Weights of a small masked spectrogram model.
Model: 5.09M parameters, encoder arch vit, encoder norm layernorm, encoder width 192.
Training: adamw at rate 0.0021, 12600 steps, batches of 128.
Data: trained on single English command words and digits, spoken by a formant synthesiser in many voices, 78125 training examples.
Rows from block 4 of the encoder of a small masked spectrogram model, named by matrix and row number. Rows with one number belong to one neuron. Each number is 500 + 25 x the weight over its row's rms, rounded and kept within 0 to 999. All counts start at 0. Numbers have three digits each. After the name is the row's rms in percent of the matrix's.
After each neuron's rows are labels from the 100 clips, of 14976, where the neuron reaches its largest size: "responds to" is what is common among them. Only what is clearly more common there than usual is listed. The data: single English command words and digits, spoken by a formant synthesiser in many voices. In brackets: how many of the 100.
# gate: MLP gate (encoder.blocks.4.mlp.gate.weight, 512x192), inputs 0-95
# fc1: MLP up (encoder.blocks.4.mlp.fc1.weight, 512x192), inputs 0-95
# fc2: MLP down (encoder.blocks.4.mlp.fc2.weight, 192x512, transposed), outputs 0-95

gate.497 083:503514515482486501531506521495472436487518522449472502455537527531492463526476500514447514510486494474476525509480514536513496450483495529447532493539515514500496517497487506529499465454547509498527540527524465524531498492520504523478509503516510483463476493517497571510472502489462491511
fc1.497 087:484497494494494493524480478518520513501510511517467512503516473497464507489508490512477463507524467530522499480542488545475486504498545536510524509493487495563496492507475513430482509506470501527503456512501505455501453495545485484530506520479528539509510521479457496456466477505528489524
fc2.497 086:516469513488531482544509477502443501513524514517522481510553498543499486494533503495513441516478499496480520470545464512514499477502479501483475534476509508531513428547520511471517546484500489495519475496455518489525540474502463473516523507476563511472519531488506502462493500515546521506
responds to: white noise (44); thin (high-pass) (40)

gate.166 094:529480455499485495493492484523455533502532522537480509444550449534441495522483476486514564495522481517461482488528501482531520508502487526524508502494518515517494532493511472464502527469481483552507505506471501474498545494471528483504490537500465505465496529502529472488490473457472480531
fc1.166 095:474468515559517512526476478556469502510505533521501514514501462500536499493494544494511512548493543479452493525502465477497558493513486487572466515523488500504510536485532486512504500521519487523549472542458501555506527524473535506510509531503483489488488474514533482496524485485490524466
fc2.166 093:474508522497526503508483484514526538493485495482528512507472535474498510462548537512536466509503526477524505523463525500499493500492509454486488500473524474500441499525465501522491587506475508501514535475511526485499519466501524522491484486518473462495527471476500523526494525520475523456
responds to: muffled (low-pass) (29)

gate.301 088:470529535499471554482454501482489467484479478488472512484511451500485471558512519501495476494470511498481506547508507458497493507468473542464479489517519498531504508470471547521538502529479475474508523525463510462500480549487492510477498522547528525526534501496461499487509502525517474533
fc1.301 094:501478508516508477509544512485505499501465510518465477486466507546481510476469486492506493554488513484483509480549532514496522566526496496452548543520488472516531489512505480442498500449499545510479444480545478557520504509498447514508479526467488516510506480473490470497502532498515506472
fc2.301 096:529468508496479503498514496515417503514491530495515489514491504512488472514496494523489479497479485442459482502524521505515475488500488499514490502513482512531529492485551487503489407500538502478491517491474518535517517549468516485474457496507549576539490508494498469472505488483514484536
responds to: /k/ (39); /ɪ/ (27)

gate.107 102:510471501486489533511525459475504497505513557514475494504497506515521520508482498483533505488453545503496487494508485512442489489518466485489532499526500445514504523487470506504481517486512483498511505543487511560483511463542504479555504516492526462487497539435502557527537537508523496470
fc1.107 097:500495471489500481488508478477514519512504535474498511499491545521495513506478455501484501482483525491522518492516484501486469512523517505421582524451509489436520518495526513502547516453507516466521504537459521543460513508477520503531504474481495500475518511502503516537510534489532472473
fc2.107 106:493488525496502472493494517512482512495451471517538495499483510490512513486481484494475472484515456471475527508458496502526499545492543494511489517478479519487491517504593485483499554473482506472501473492527502482524554590500507524498499480505526541478541501525515488480502517520522496502
responds to: clipping (55); /f/ (43)

gate.436 147:477475474516492486479515540479506486529533490461530484443556517537492515498507513482457518440519505496517507499479513498523526500470527501495475470503462512504478510479510530485532496503470499504525489494502551509491517468531511507528481514459533475511522459514502478495501479495530531496
fc1.436 118:543515479503491496466510438515482523489491493548475469511465480474475506484488477486533483515496468476492459478496516532498517535497482483521476538481503509497494532515525480490459518508518492467457516447506483527492523504518516475431499509513480479505489539476509502507466509470427468520
fc2.436 119:488502458503498480510490556477508502507536510452491514440542493505479504509483514501425531449523515509546510494514500474508494490470510532480502447507466492504491533479491502506543479508485513548517486502487531502488506477505531519546491505476512529494519493516483480486508472508550527499
responds to: reverberation (67); thin (high-pass) (39); white noise (34)

gate.419 083:494508486518495539484485480501454495473536470497558493469519489516487508531483472516445465543524516470480545529498527521481488472486466498469480482461496490470542519503495507502538508537472480536516463495506516472509499510533491510479471530534528508515481497477485477477534517492523503537
fc1.419 091:526545447472508479491502507489504542484486488526538500480512473521492505506462476545472544493482501537428496474540483531465511504526498524498525516488513495491495530527505489529523516514534505505513486492463500499521523518525523503501519498476478522431499464485461540494496512537482498555
fc2.419 084:518492490437495496508509490474531475517513537471512529461512520502535514504506534501568523473517481483512508522484475465481552524543482528515490472553500519471543463540512510458504554529499489500505484489446502513529505499491525492502469503499539547516520477509542492511536516516534481482
responds to: mains hum (36)

gate.33 060:526493454489494505473514484521507498519473529468541487479496553532524481497447498573514494504504549480495512461463506534529468482494480489492529495492513515446522478517482464527542501497490507474475511483537522537485504481509478477479522536498494473536534480526530492524475554522482482498
fc1.33 067:475480448542498496537500481496470535499495478498422466493497546514486451502486507525512471551489491474470493510503460488523519499523464489473472540547490499497488511472536505496518491508506496467494514488508479527472534497513501507522527545491523528485506505507507504498506515496504503470
fc2.33 065:483486477499519472511551488493508532476512487482478452523494558501481519524497545516513498507507489552485520470498482510483523466500451485488507501581506492537513519500500505500502571538501549479560526494549471494485480523434486508498463477488517496541477499482477536489486526486454503467
responds to: reverberation (69); intonation: rise then fall (52)

gate.134 075:480508515493528486499533527498460470507491484516497471568495528474474481496568478458496500558495494519550462470521513464512487499493495540472507529460512505512497515543512516522512477503488504483464520493465457508496499451495449514501486506498521471516520533551462505506492479525521522564
fc1.134 079:507531464493502486486528511527504487478522512518501533481485496512433484526483536549469514502449533499483482495512505521487563475505515494491474450482495478502487533465473459490533495505512502453508515517521514481513434502540514494492490495512474494517507490482493515548535502514486501471
fc2.134 076:489489495538500487482489463496533488488509492540488483525485499511492539500519493531526470461476483483489467495549514497489483553471534476498517525461498487514434542540512524526490531514497501446518455499444476523524508517526503512489454479501498522467473551519482514511576478504462514514
responds to: voice: deep voice (54)

gate.99 087:513495480487497498506503512478444531501496506509505452478477463517498457488483476492494506503508477480481536499460461551514497541529470493518477486462480521447517487498481472497558502497476496550501504469489494494469521510506559475485495504496493562519500557496507472475548530490487497530
fc1.99 082:504545476479522480502518509514474476477486489512511536472491495508480480511503474484531555476507506498495537506550519488480510501530521495528475510507528524539519511493500441479552488491492495495524486491432504476478511478483517516499454516520517507516470482473531505514478531513515454504
fc2.99 080:513489468476518524511462500493526496499496510487438532503529500456520488540515439525520517435488493522540482508513490468481449518510491495502519489526517528520503454497481478513485481553486480477479511519485453470467453480539523484491499473520503524489507520530476531489443479545489475548
responds to: mains hum (30)

gate.122 148:497512519543526493509501472499487509474522503543486493536515466477511509483481536511508508500523527508504502478507504465539539528464471441522473502460563475471510488502509450502499497528467498491499493496514489482517501549521505501464487514525514474518501526503507495523491468464485496453
fc1.122 137:493484501462474477520462497526503502537501521482491499464497527525490473537510468500489476522477464492502503520504488527482481461518551558473524512518443550514466509524493523472505513508533482502515514512470500512513471482476491469517448466467511538478491484489488475477547537538530481537
fc2.122 139:491526497536497509495511486471500515500498523512509504556526492485524510506478534516521469512497532509518494492504508458489500515494470468513457491464516491413525460502489470505503451522487482484489489479535480491509499508550511481468546529497489458525496501503496528524471469478469493479
responds to: reverberation (99)

gate.35 094:484530457489493498487508491504542513498497509479475456485490480476542470486504466430498533507489523503497490521477501529505512519497475485494509541472464517468471494522512499493500487474527496516520549489554506487490523505502496525534493480503509546460515459511515476515507506510475488532
fc1.35 112:523497473510476503460493480520510543505503531499471558454520505478506547527468485522545514476466510505461510500502494502481529512512511468534497519514531506504461536494530503500513496457506461460508460548519523519507552449520489491512543506508477493421502455482511549543457481505476491507
fc2.35 108:474462571509531507521461494485434484492481495533512477476484494513487497497519523533506483496490499455455516472511538481476475560461496508529484503505487516523459487522528487536524527494443511519542491549495513485505530534463479515515506508489567539504517510494519490461497476503530489491
responds to: reverberation (73); /s/ (43)

gate.92 087:448477502488515466522503517484469471512491465493522488518497545529495471496495515499496528546462515471484510499541515457493520518494486505430510508508484510510513508475524513456520480518505503497496504490475484503520528542486493519502436604481483467514514470479507500467474499484501508481
fc1.92 094:510497439534520479536491507504437485505466493511497503527491470496498517511557479525517455511502498478502491496515482485518449529515463485445489526501504495503509453480502481498501500471481520535463489504474518482498519468495469504490529528507484501496550546567517495506465469495553478523
fc2.92 092:487506476506499528541505521553465491521516482507535524499456526539530493472510480487529487496477524469464480485500500520533519499498482499503452545531508502510497484498465501510473481498514519467471559480462500510496526509456477484496507519494449464481546503479518507529530487503516523530
responds to: mains hum (31)

gate.245 087:502508515473448503508471505523480488484481506516501509477488466482497478514520474499499499539507521516477484529472500535523492519481482553490462504463526493522494518556485507470496483536502474543496490510489485489526449541546511472505496490533498465546493508501503511475510490490450468507
fc1.245 092:469497517493486468515529447531527483479493527508483483520508505493488505465503555482520483580469493491504480469533494468477489491492475497481486517499472473535497547493499514453460506471511496540487472487513463535556499523549517487473467512483542490538481500491484508484508495457508475480
fc2.245 088:470505517533485517506488483515516452504496492484510457508476509469548520506493539496495479508464507512473465502486520541484510469481489486520501518544480489564469497452497526497471568510518516479482499535512516524474485509441485495523506560505504461531504501518510483512458516478493526464
responds to: mains hum (82); thin (high-pass) (58); voice: child-like voice (54)

gate.427 108:505530475513476481545490482495555528498519480526510529529503528440490491509473524533549486480496489496466492506544506539502485514479520499544473480535519465507483505458532488541473498542452497462541477554494512452452487497508469507551514507492509501481503509538519502530569458511481524501
fc1.427 108:522442471454504530507518489448520457519481484480484502518475524478491522492477507487515534471483462515480508519507511483495523532484489517461547496503486490504564496529506558493505491465486502469520470512507499505512496502490450523489485532473495541516499471505497501496461507497493493519
fc2.427 115:452560563546502498496461484505474521498454525508507484492509489511484460469542546530526483544465488500498508514510499428498518486482502525527480520484519517513491500497509512509512458461511479493468487485493502484530492516504538485486532517522561481471513505467478516490498511500490476470
responds to: voice: deep voice (75); thin (high-pass) (63); reverberation (62)

gate.93 128:470461557503485512484479533488502493530517498500510523510542473502502513500497496510431527503509505503449513492523514497505521498475510515494508506483512500532456524503497515463480491553461499505526461509491525458531540542519489472505475542487511507509496494468504540492460471492498515507
fc1.93 123:478507483481505506493496513466496502507499546462505515497520526507481515498481472522474496471487460530476514473527480511512512503472494508482494529449501518520466509506435539475442501515467490455527502510499526501534495472543485502492475493487526512541553489497463566503466476501524488508
fc2.93 119:555528477524481495496518481512490535524477511509487479464482475532485480469526508480527507494511460514512484509498496489517509512523481450534505446480478509472517483499518473541527516469503510522516528446489506581464485454492530465498510445484489502487477535532533445503544502501515546501
responds to: voice: deep voice (71)

gate.6 099:533490498463501525473499484462478553505477484503472508539487502499474529486468509496483461468491487485494511518494487470530475535534482495470469506502471478470507464493485494525514499454528478489544518514509526526536556476496522487495514474487501500505487534500527496485459504418506505486
fc1.6 097:515492473497501483516492500482503465519517488498479509487502536513498477505526487467521459527487526506548503472565480505498529536516490487485501492446520494513489510506472498442521526519472495509512454477447515548462500467542541458502519462492537491523525525468489479541546490497507477493
fc2.6 100:481508521487485491508451508514496468486519476540502489451510490492511484512494523521482506469522526543496507514493498525500491494496549507558497468486504472497534565490492467501486422485478501570500467489511475502467472556545511504519548494510538450462531492486492544489530493531513517483
responds to: clipping (43); white noise (31); mains hum (31)

gate.462 110:488531558552514518486526515514480455490510551460508506524552470530550499462495526509481506469538538451482542469496493528490491549514501490535521495460490495483493470472456474490501507481474526530486505502532479518491514524545535515509542526492466492512518480474512502470503489474507516509
fc1.462 108:478501479494517523509486490432548486473493459508453489493485532492505517507527526489537472511474520515501481508511442460531492525487481505501432513514520431491530510535510549539487497532498496465536496518484501505488456512514506546521512495500510514536511499535500495518491501502502523515
fc2.462 111:506501484531479470511495540520489480504482484507502502508535448512512500533506475481472486545505469524530547508531492473519531498508519493451516496495489539485519516501534475473493425539522488513509512530522476500539436512488469473496479474501544471525492497524519498467510501506484459487
responds to: reverberation (99); /t/ (62)

gate.457 075:519492524478501463503523483535522476488492533524477475475506514501485443488508475517505468458507509510500525497510523539497470491523500505539512506457503519516474503511509465511532488477475521501527448470478541507496520453510471505459510473514566494497533528480497497486541480526528491527
fc1.457 082:503502509497481483515510457488520522536475483520450483506471525512468519509547508484554524509485509487515488505522509417529482501480483489484532528487527524500498519542546523531545504493484494485480523442513524454472523502471481454498513481507518505458508542514499479543492494503531524525
fc2.457 080:501514504463504502528534509498485506484481471471495476523528534516520485484488473484515533480478522475509477477445471505510476515480511498535520538537509492500542469492504486499493451462521514460492550523554485497485465534489506488446491519508468544499488419519454505512487484478484468526
responds to: white noise (37)

gate.54 134:477494542474470528517493425483501531534499507496486514477489488527520498484499519484495508510498550470486492529486519477484463494508487507505506497486492489487483520529506538559510499487541475522515537530485515546504563481517537485526518538492445519470511490438497524514504525531503536477
fc1.54 123:467549501493478496532479466493535495502492517505465501494478518492507472476496482528496476488511536501511473518501462481490454473532519510549475500476485507513417547513495515539502494511522505531561529534507501510503482516517559515527494487517513518501465485476484510521513533508510528490
fc2.54 123:511520487525514458510475543533461487499485494491523494488520483509508490508522510540501447501528470479467539501519500477511531544520526529499457520510512495461480467487542455455522511558483521518525485521508520470527492517449474500515491459474592495519514503543518447473502482487510493532
responds to: whispered (50)

gate.456 088:532471506512486491527525472497513473503511537556482497509530485507478472526500520467553467477506520523451491485498505489485550529479457508510497526532517495525486495527480500486500496541516499488550509519462477520523488499476496478511475538486535475505481491472473515480492486516488478464
fc1.456 091:478535516517533475459478494528480537495505459494498471557505469488505574472476527520473497477484495506511498479513520509508467482501563478525476526499489486528464508504514489503515506474494490492473488499510545498499528531507548508522517502479527476496514500467491554509472485476471490521
fc2.456 086:463504528490505503497514523517526527491482459503508486501545506517479494519519561448507502494492534529492513505507487484442495468498521482565471515524494488509556534471507450528509470467490506540495473504500511499492507518510460505484537537483493487515497477469511509468536483496476499488
responds to: quiet level (99); pink noise (63); white noise (32)

gate.160 154:521474464511534423488572547496492528487510527512481497552517522507482488485492523532506501503522482515491522452475495501496539486541496500513464472546483487478482469464510438476515493549464538486530474471534508473494492492476441499469516478474549481532498509519494483515499483499495473497
fc1.160 140:505483484545500467509566528555474496518521525510491499525521488521480509505513490529474484511536470474485533468465505481493576498528507502513499520543501520527422480461515468525546484527484535480526492521521489475498520490482489486526505502455550453497502496532492480492484486507505511519
fc2.160 145:492530504480450546493465470470528488495488479524481501485479480497495501497502460446497534483485520535531471537528483472490455504463506480504558518475497494461543574541500548536472542486538463513475503513465488538473466484520526499503503514521412509491468517467504518504511505515499512504
responds to: white noise (36); pink noise (32)

gate.366 060:527499537504505502473481492506517534500521514523538493527517480489498496489483510513547466504527499469504502496524495505528505490503497531539445512469492509548502488493399488512502500527517503443506494499433483526523495473500501491503485500490532516564499516479505500497556521490494493494
fc1.366 061:515521525489516490497453485497458510484486478509505471476523466487477484489512480466528489524498476482458515491542498508526507506479510487515561491518510515461507532573493491488500474504495506530534518513515509503433492485489512499517430496497549529482503489526478513479540534545511518504
fc2.366 054:497505524476512482487532475482476484483526532500511498468516470518533531549466457522484516506535573502532501500467497506500497441523456489495488495541507488477538505523511471502517520485486498524458499473476540479466509445502502497488513512504541464484496514482537491533491527518502457511
responds to: voice: child-like voice (54); thin (high-pass) (31)

gate.128 086:506461507481495500499513516488503481505485471478458506440495512542528529489496507476473523535490540507497510464546504482513508507506514474490487494484488507512518515475556506472512497489462520497548500523510506545484527527519464507512494529470477462495486435466504478509458513506540508473
fc1.128 092:476436528508503494511539478508461490500482534472538509509523518497496533511494534496475527509485532507461486484493539476478518495497511494511487520492498505538507485494535508532513497514479484484498485531489463526501514489494515495518506541479474484504487439480480546480442489513496509433
fc2.128 089:529520471476496495511494510487480506506434460503476505459475501536531530504533480469498459502467512515461500502521497523532471514507447440494488504481525493475533499516527486523527539464503506524558568496497538478506534482506517496499499454497526517441469500531520515521557513528491513523
responds to: /k/ (54); /s/ (54); /æ/ (27)

gate.85 128:471463515479507488509548472442514477522489506459504510472468535513522516470472516484527510473502510481505553477512494537462502469543523497470494447529448482481547481486518540475529512525495501475495464498483532560500522511505510522515478536453463518539536513445539517503493505498537499469
fc1.85 141:498515535512522507461497509493489518503514448541521501521508508513502545493539492516523465525538504520463505459482488481498506530522501525546467487520488473527504488526492493517473473488448485503471481523516487455492498490551469502519546496491542493516544502516499463485516473527535520534
fc2.85 142:518507462456504557517508489505498528492483480485528525492511515494501483496492490457462508541473502499513494548480512449492512500505489532468472473494496494503519508504440517478495445495529476533480532495526473511539493438519499520479489527526446498515542466478464522487474531528485528513
responds to: clipping (100); muffled (low-pass) (38)

gate.102 123:533463470494495503489489521483513491510497468491486506468499505535467487506544546480524477523493494470531516494512501523511529519519501436452505496520508517502501499520491483501451508492480505564482506485492508564469528441495528487498479540500473477505523477494561470529501504503497512524
fc1.102 124:492479471542487478453477518486522532511501506527454524501497497497473494495500562491538494547513513503508515491531471524519523518532509429492474485496480496488478562509511435494460512510503512539517481481482468548474477506542509488518498525492498479503523492479567484537527524500489521502
fc2.102 118:486523519483526501543545485527489506471493503504517461494497490472511486477486448480469519531507495519500497523476488475513487463488501568495505507481471499520531474501494554521529575492522490492530494531483508451505486500451495550483470454496505507507461518523468483464482517521485480466
responds to: /k/ (38); /ɪ/ (33)

gate.358 108:545495492518519465462533508491480508493481543495493517496522454500479538497491514506456485486506529482502493476471558544493457572497463482459544514492476486534496521494481478527522503467550551545493514492511503502495493425493502514520492514483492545488469502487487483472498519557488507527
fc1.358 116:511495480472488492502481525523533532494470491486490489529472537493546460479487503551510545464438472524473489524512502498498491498515565514540484495468497516492428481469488492495517500549483466442514506474491533485508520551496542510495522504509504514521503485493500529484443519493472467437
fc2.358 115:489490501521490506518464491503514519511487487513491515495463496491501530509485506561485492535464516493504515504483513443501508547476546515508514500497499506500481486458446503564530432498516479493480513521479480474465502491467522491504508529490427495503463497506487520497479491519449480494
responds to: voice: deep voice (70); /ɔ/ (41); /oʊ/ (35); /f/ (31)

gate.495 103:516483465487477555498471531440524510505481522500517509478481541528488454518512515496516475460478486477478500499487484510466526550524462450502488472516479532488453499507481478521495476536524507484518536521503477560501508503505494502498512508523491512507503496481553502513516518534525501508
fc1.495 096:478523500495504442463486514530499484503538467514516516506511501490518502519517493465484488524495527519514477501544476559484517506509546503498453507478466512503474519485508462454456519511484488519450474493484477492500475500539520493542480490492520533508535505476507481501512504509506495514
fc2.495 101:501489530464502507486534489521562468497509453499480474510553483514524540492469466465499511477507505508498502521495486536486471463517544500524546551512519481556487484486517515488484496461506490512487458486534534497498516551522474516470524509489506510492512492490498482457475484485507535502
responds to: white noise (73); thin (high-pass) (62)

gate.336 064:508530498510499501518509510517458508486521507480538517488481515516515440500542500500502507443480526477486458486502479512512506489478483496544407500482507504498497501515516463511451485483473511463556518483487507527489507545483507516502474513506510486565532439474494520530436511473484509504
fc1.336 066:478460533493502525502517480536501481487516501485462511473542509468508489500506527521498521497482475526497498498446527457476557481493489474530520523535475533536494475506493515522487498513500468499483518521527464505530508463534480512492479516505544443449451442536459522474491498495475484524
fc2.336 062:465505484486496468542510460532497517513535455525497488502517519531526479496479587538516518520460517500468499496451494538487515528462513494555491523554488502492493515483508453479496497484498490501494487504519500477520527524526506488507477532484484550531484503522496497533542503505475522488
responds to: voice: child-like voice (79); intonation: falling (52)

gate.196 096:498445481471503499511490539474538513498447497516535514505478472459492507480509493514498494477517516501529518491459534484519476567496502484483502480487488501517491479465531493551531492556495505509478501496521522453486476524476480511494503502494488471504510474526528462514514474553487484488
fc1.196 103:459513503501511510513496482510527486508495493501545456476477475492539496495468464487503544526514496528539510513501526509479526476486508509508519514489491509495505518540521494475484484477483507496485490492480512522508514527493475504500475468494519500467549508496542482531555492470509474496
fc2.196 094:498482506485500484496516527490521527495492505486479544512534484550526518517481491467529507474479498490466503525548464481484452456556516460468509488524499494457509496458528482507507472449522461543485499481518536515492545491503483512499548460507511490425494498496522504489521505514557511528
responds to: quiet level (97); pink noise (60)

gate.67 050:529516563465492518516495491494465443482494494517534516547520512522493505501535510506537462506434468528483502496547523527449473477506523528474520524482511486515474493479449532510470492481532459508519487523478513519516488446495510504520529498511527480521471533458531560454509467507510531502
fc1.67 053:470517499472488507503535502504511505498518519515463523492492495520532497477502502447501517473478505534509513526529497504510499471523543468537537508453496495506483493499496523495481502514493491490523525484513507521481492490529481484507515484519540457487487489434508548450534470503493522478
fc2.67 052:493491494531499513513505515497476470472536535496507470470510477490518464529488466531472529536544506529492462507451476518485529443490469474557505503493476504497509518539488490468453573517492497538513481519482493523494462482478496508535476530515494495504425497480510486514506501477452497491
responds to: quiet level (58)

gate.133 091:488495510474499488513516516454551488509484492499506508468472544497465498490493466445487503466521466477516499510484505467485507530505506505517533491522473481503457530496504516524543486474506547511530460473515494510483524529472476521483516503475487489477483532546534480459523484484540506458
fc1.133 099:484461495480510511519490500511487514489507497497519534469480494482511502515499498503474526555507477526511532515571507493458514470539480486487478477499506504534535484474503485463483505523460508557474452501495475487531489521505458515518488428505520549474527501464517498467507498485521507518
fc2.133 096:509484517484515471514533507555523488494473484501537502486503489540498466484529473488504517500482486499541510483546466488486512494516534461521522559429525517558462488527527458474498490483505507508481508446525511515532495541481474470488494469496504489503550471434471512466483468510526508513
responds to: white noise (80); /l/ (56); /ɝ/ (36); /m/ (31)

gate.110 104:479499486537486505498525521472542535562519481537519508541520496524437508493520522526516459495502531544539489464529510484525518448499500511471490473519525456475507482513531509515532488554490514452496461467517505479494449511516495449527519540453486551528476505499486480538508481498513556510
fc1.110 110:493466502511485538522488511489495518546511488503484451509497479533507460472488513546515483511494505489455521507542489546523501469480495484519476472550485491525485469467492507504513503549487520459521480482485551518461509510505494500534473518472518530534514527501542460489527509492501570502
fc2.110 111:526485532489522501514519493503476502482484479514525476479482496498513506503500471471511517516510492533477512532464491521480516481510480449515533478526477488522489489481472494525489588453482517569495508543536485511485472461477454523488487472508483452446500504543520476480528483494478505479
responds to: reverberation (66)

gate.111 084:473502455486495510525513513488524486511483497486530497462531481509513465495478482484487512478519483509516528510439515500526524489459520523521505476514487519462545494541542491533503494509547503484520510495538498493483469486492437520484492546496459474501494458525530511493500499522474513523
fc1.111 088:488466483501526503474493541535479501490565480501562459527485497509500475492551551458474541515489501468560530506512467506458529522498532519500474482457476528534495506456489494478501504520476497522516539472480495507473535521500503517501492475503522495511545512473505511480503520483522509491
fc2.111 084:502502492479499502493526485520546517479552446506499507549554480505523512541469435483496490501506501539537505489513477521477491455540496476527529495537495492537508496474501474472488410512511492481502525519544490485488468495540467475491501490500504505502497486485499476501536505509490513547
responds to: white noise (87); thin (high-pass) (61)

gate.460 103:525542502485497507500489486504497523503472490513493511481532496516455488491494549517516437507484499506533470469500501473508459524472544536497474499458503477477554487518451503501493500460495478499438479484523495540532452516534505491465528527492471482559507526514450511491520484513514497488
fc1.460 111:492549516504494464474479480532472532475470506500465506475512500524497481494508494539494503505488537488503467499481500485530462513505511505527485513459492494476506540526515473484534511472533473513435519494546510458500461512546512508507525538518514456454502455501463503499506541530497468525
fc2.460 109:497490520507541480491514490509544479480515499490512467522519533463517491517502498473556510454495510487493512505471429515470513482509475457544530536539503501510491474501503488465487613484455537472527517495522498470500500533478481497480467494523559510485495489504473515499520477477523502521
responds to: reverberation (90); /ɝ/ (43); rumble (30)

gate.42 139:484507492510497527520497547467502486512482530495524548489506472522503505486475506527467523452498502472502488497551499474506463539510469488515513488486497506493510530462503519559540497495511510539561517539446550504489544517483530513550500488500532522464493506518526536487541472490555512501
fc1.42 122:461534507518481467514473443494513521484465527523485494503505497511505452500478485553514461508496525479517490503516542504471460483509476468506499525467490541490435520533514459519489507492553488519487501492529503513512511506502504467447514533535457511464500513461501529494503511489477457447
fc2.42 131:485481435513507516513498550493506501491486506513512506505493453522469538496489522488473524428506490503491490506514514501526496548498501477492550486501486502470493530519516501517536510509516512536527513500448528509479526511479512514528482488490481497431501555543524494499523466508508517543
responds to: whispered (100)

gate.409 134:482467488453515505554484489511513531468462486502538491521471516494495464490487504533553457534456514508485495530496529499479479502510479454518502509513535498518480478507501459506513498510526497531486505480518525490539498501461440510437487489557516528501485477526514459504516473490477491489
fc1.409 124:500533483522511485478515515504538489476522498525440501467525464536476488491473493487455522446540522501538516492514472503501526525478507501496549490491475498504475533502465476457501488471473535516547467470542492489507475528571509518471494496516513496492538518504465536475534512530501496482
fc2.409 128:506437483444509492518522468497468536497478494499520485552467524480520506485514506501547492547460492489470483523489539483499510507525499501483470509493504485526479484498565501494520531524526481451502512486470546482494558482442485515488479482496550476508476509478539457540478515486458475502
responds to: muffled (low-pass) (49); pink noise (48); white noise (29)

gate.373 069:418518559544493486493493517493452477514497490485475476497461503521477497474497494511539520505491531476490505486540534502517469546481521524480487540452473505520500525489512506513510475471474489460441496506503464515492487541523450510484511497475489457499531506503482501506518469466490495508
fc1.373 070:500528533499487496488490476529515488485517521485520500505491527533475471500512482493455479467531486512517490494526544484499504483494461490484493518485522502471473516484467509523494483538491519550495511479522517486538514512450476493481500500512466499503502521482489458474482477475535485503
fc2.373 062:493496525510496508541548469514453468496502537490503471477487498507504480466473466497445529501546547459500525490474488547513469535480473474523502512464468498497461499483511468497496529467432527547480482502545512477494541533504484506504515447492493500503554555489516500471490453469508489502
responds to: white noise (38); clipping (35); thin (high-pass) (34)

gate.458 164:527457465501482456500509500503534478505482467559480484448546499495510524556477480476497511517469555459512487509488515481495484485505502478479507525529499527541509522528559438488468499484499494520519475502527484502514488512509501475474507507500497475501486474518527479478523535480496478455
fc1.458 139:516510444526506490523494505506486462507500485521470455501501496529508521512443517518517480514452520479509469493498490507509473449481503509521503500533481500500519471533539505487516503489541466496496491515506548500501513485485477491516514581490515466492472522544549476487528496468534507481
fc2.458 134:500550519516515541512512483494477525485521559467520501534519489508500476444501521538505491500555409534493524471503473515486516539496482512526505483456482502466480488478441538509521512498494503507504509503489512500516514498524499530504489488500501507510539539497464509506492448516506486521
responds to: /k/ (35)

gate.340 099:461557480519494513530537485498473456502538510497521418480487499531460516475500496504495484508531504512478512474533508545466551486500490518503521542515494497515480469526494511517500512511480526509496464479473470521477488563515511496506493532483514483524535511516465492461506476492517519502
fc1.340 101:472465523522530491504475485529466527497523492511517519508519493525471506487520558503502482484489462465478522483469522461518524520474522499502454528566484470514527493472502516476522495542519488469463499491521507502499516485484511522493470552472500495539503473489507454482505517510495493498
fc2.340 100:447503550558526521506478516502487488487520522527532464477507446527490456496525555508484536458481546481491490490489523500501492475466510481557471476484468504543480502473505474538491543507491527480464513495467522500480507505502451517521506492501503462515539558454549500538547475525504485479
responds to: voice: deep voice (57); muffled (low-pass) (51)

gate.432 075:484550479490478500517502513487499514500490483494474494516473484512519462495497536495514499466480493533462503510506518565491537499495516470522488457514467529505481518471496481453505493476508504488531516474514529500496494487514478491501486557513477516500506531448526500500507509483459500488
fc1.432 077:505486504478495549518461481520531522504516539489502487524504527483540452505454537460495445482504497480545518504491518548511533501482499487534468510494503494493496477483508501471517505520533494426483493496531521513528542539493449513502511507498527490501550512485516466512476514516463490475
fc2.432 076:511491535496504468515495475497527519471482510460514523478502530526535474478550523453557499531514492494507513500529493525452474491526459495478496556500509507487495500520519514510495531522520526523522531511463506553542490476463506501491533487517504526468478460473506477509542501506524453492
responds to: /k/ (36); /z/ (25)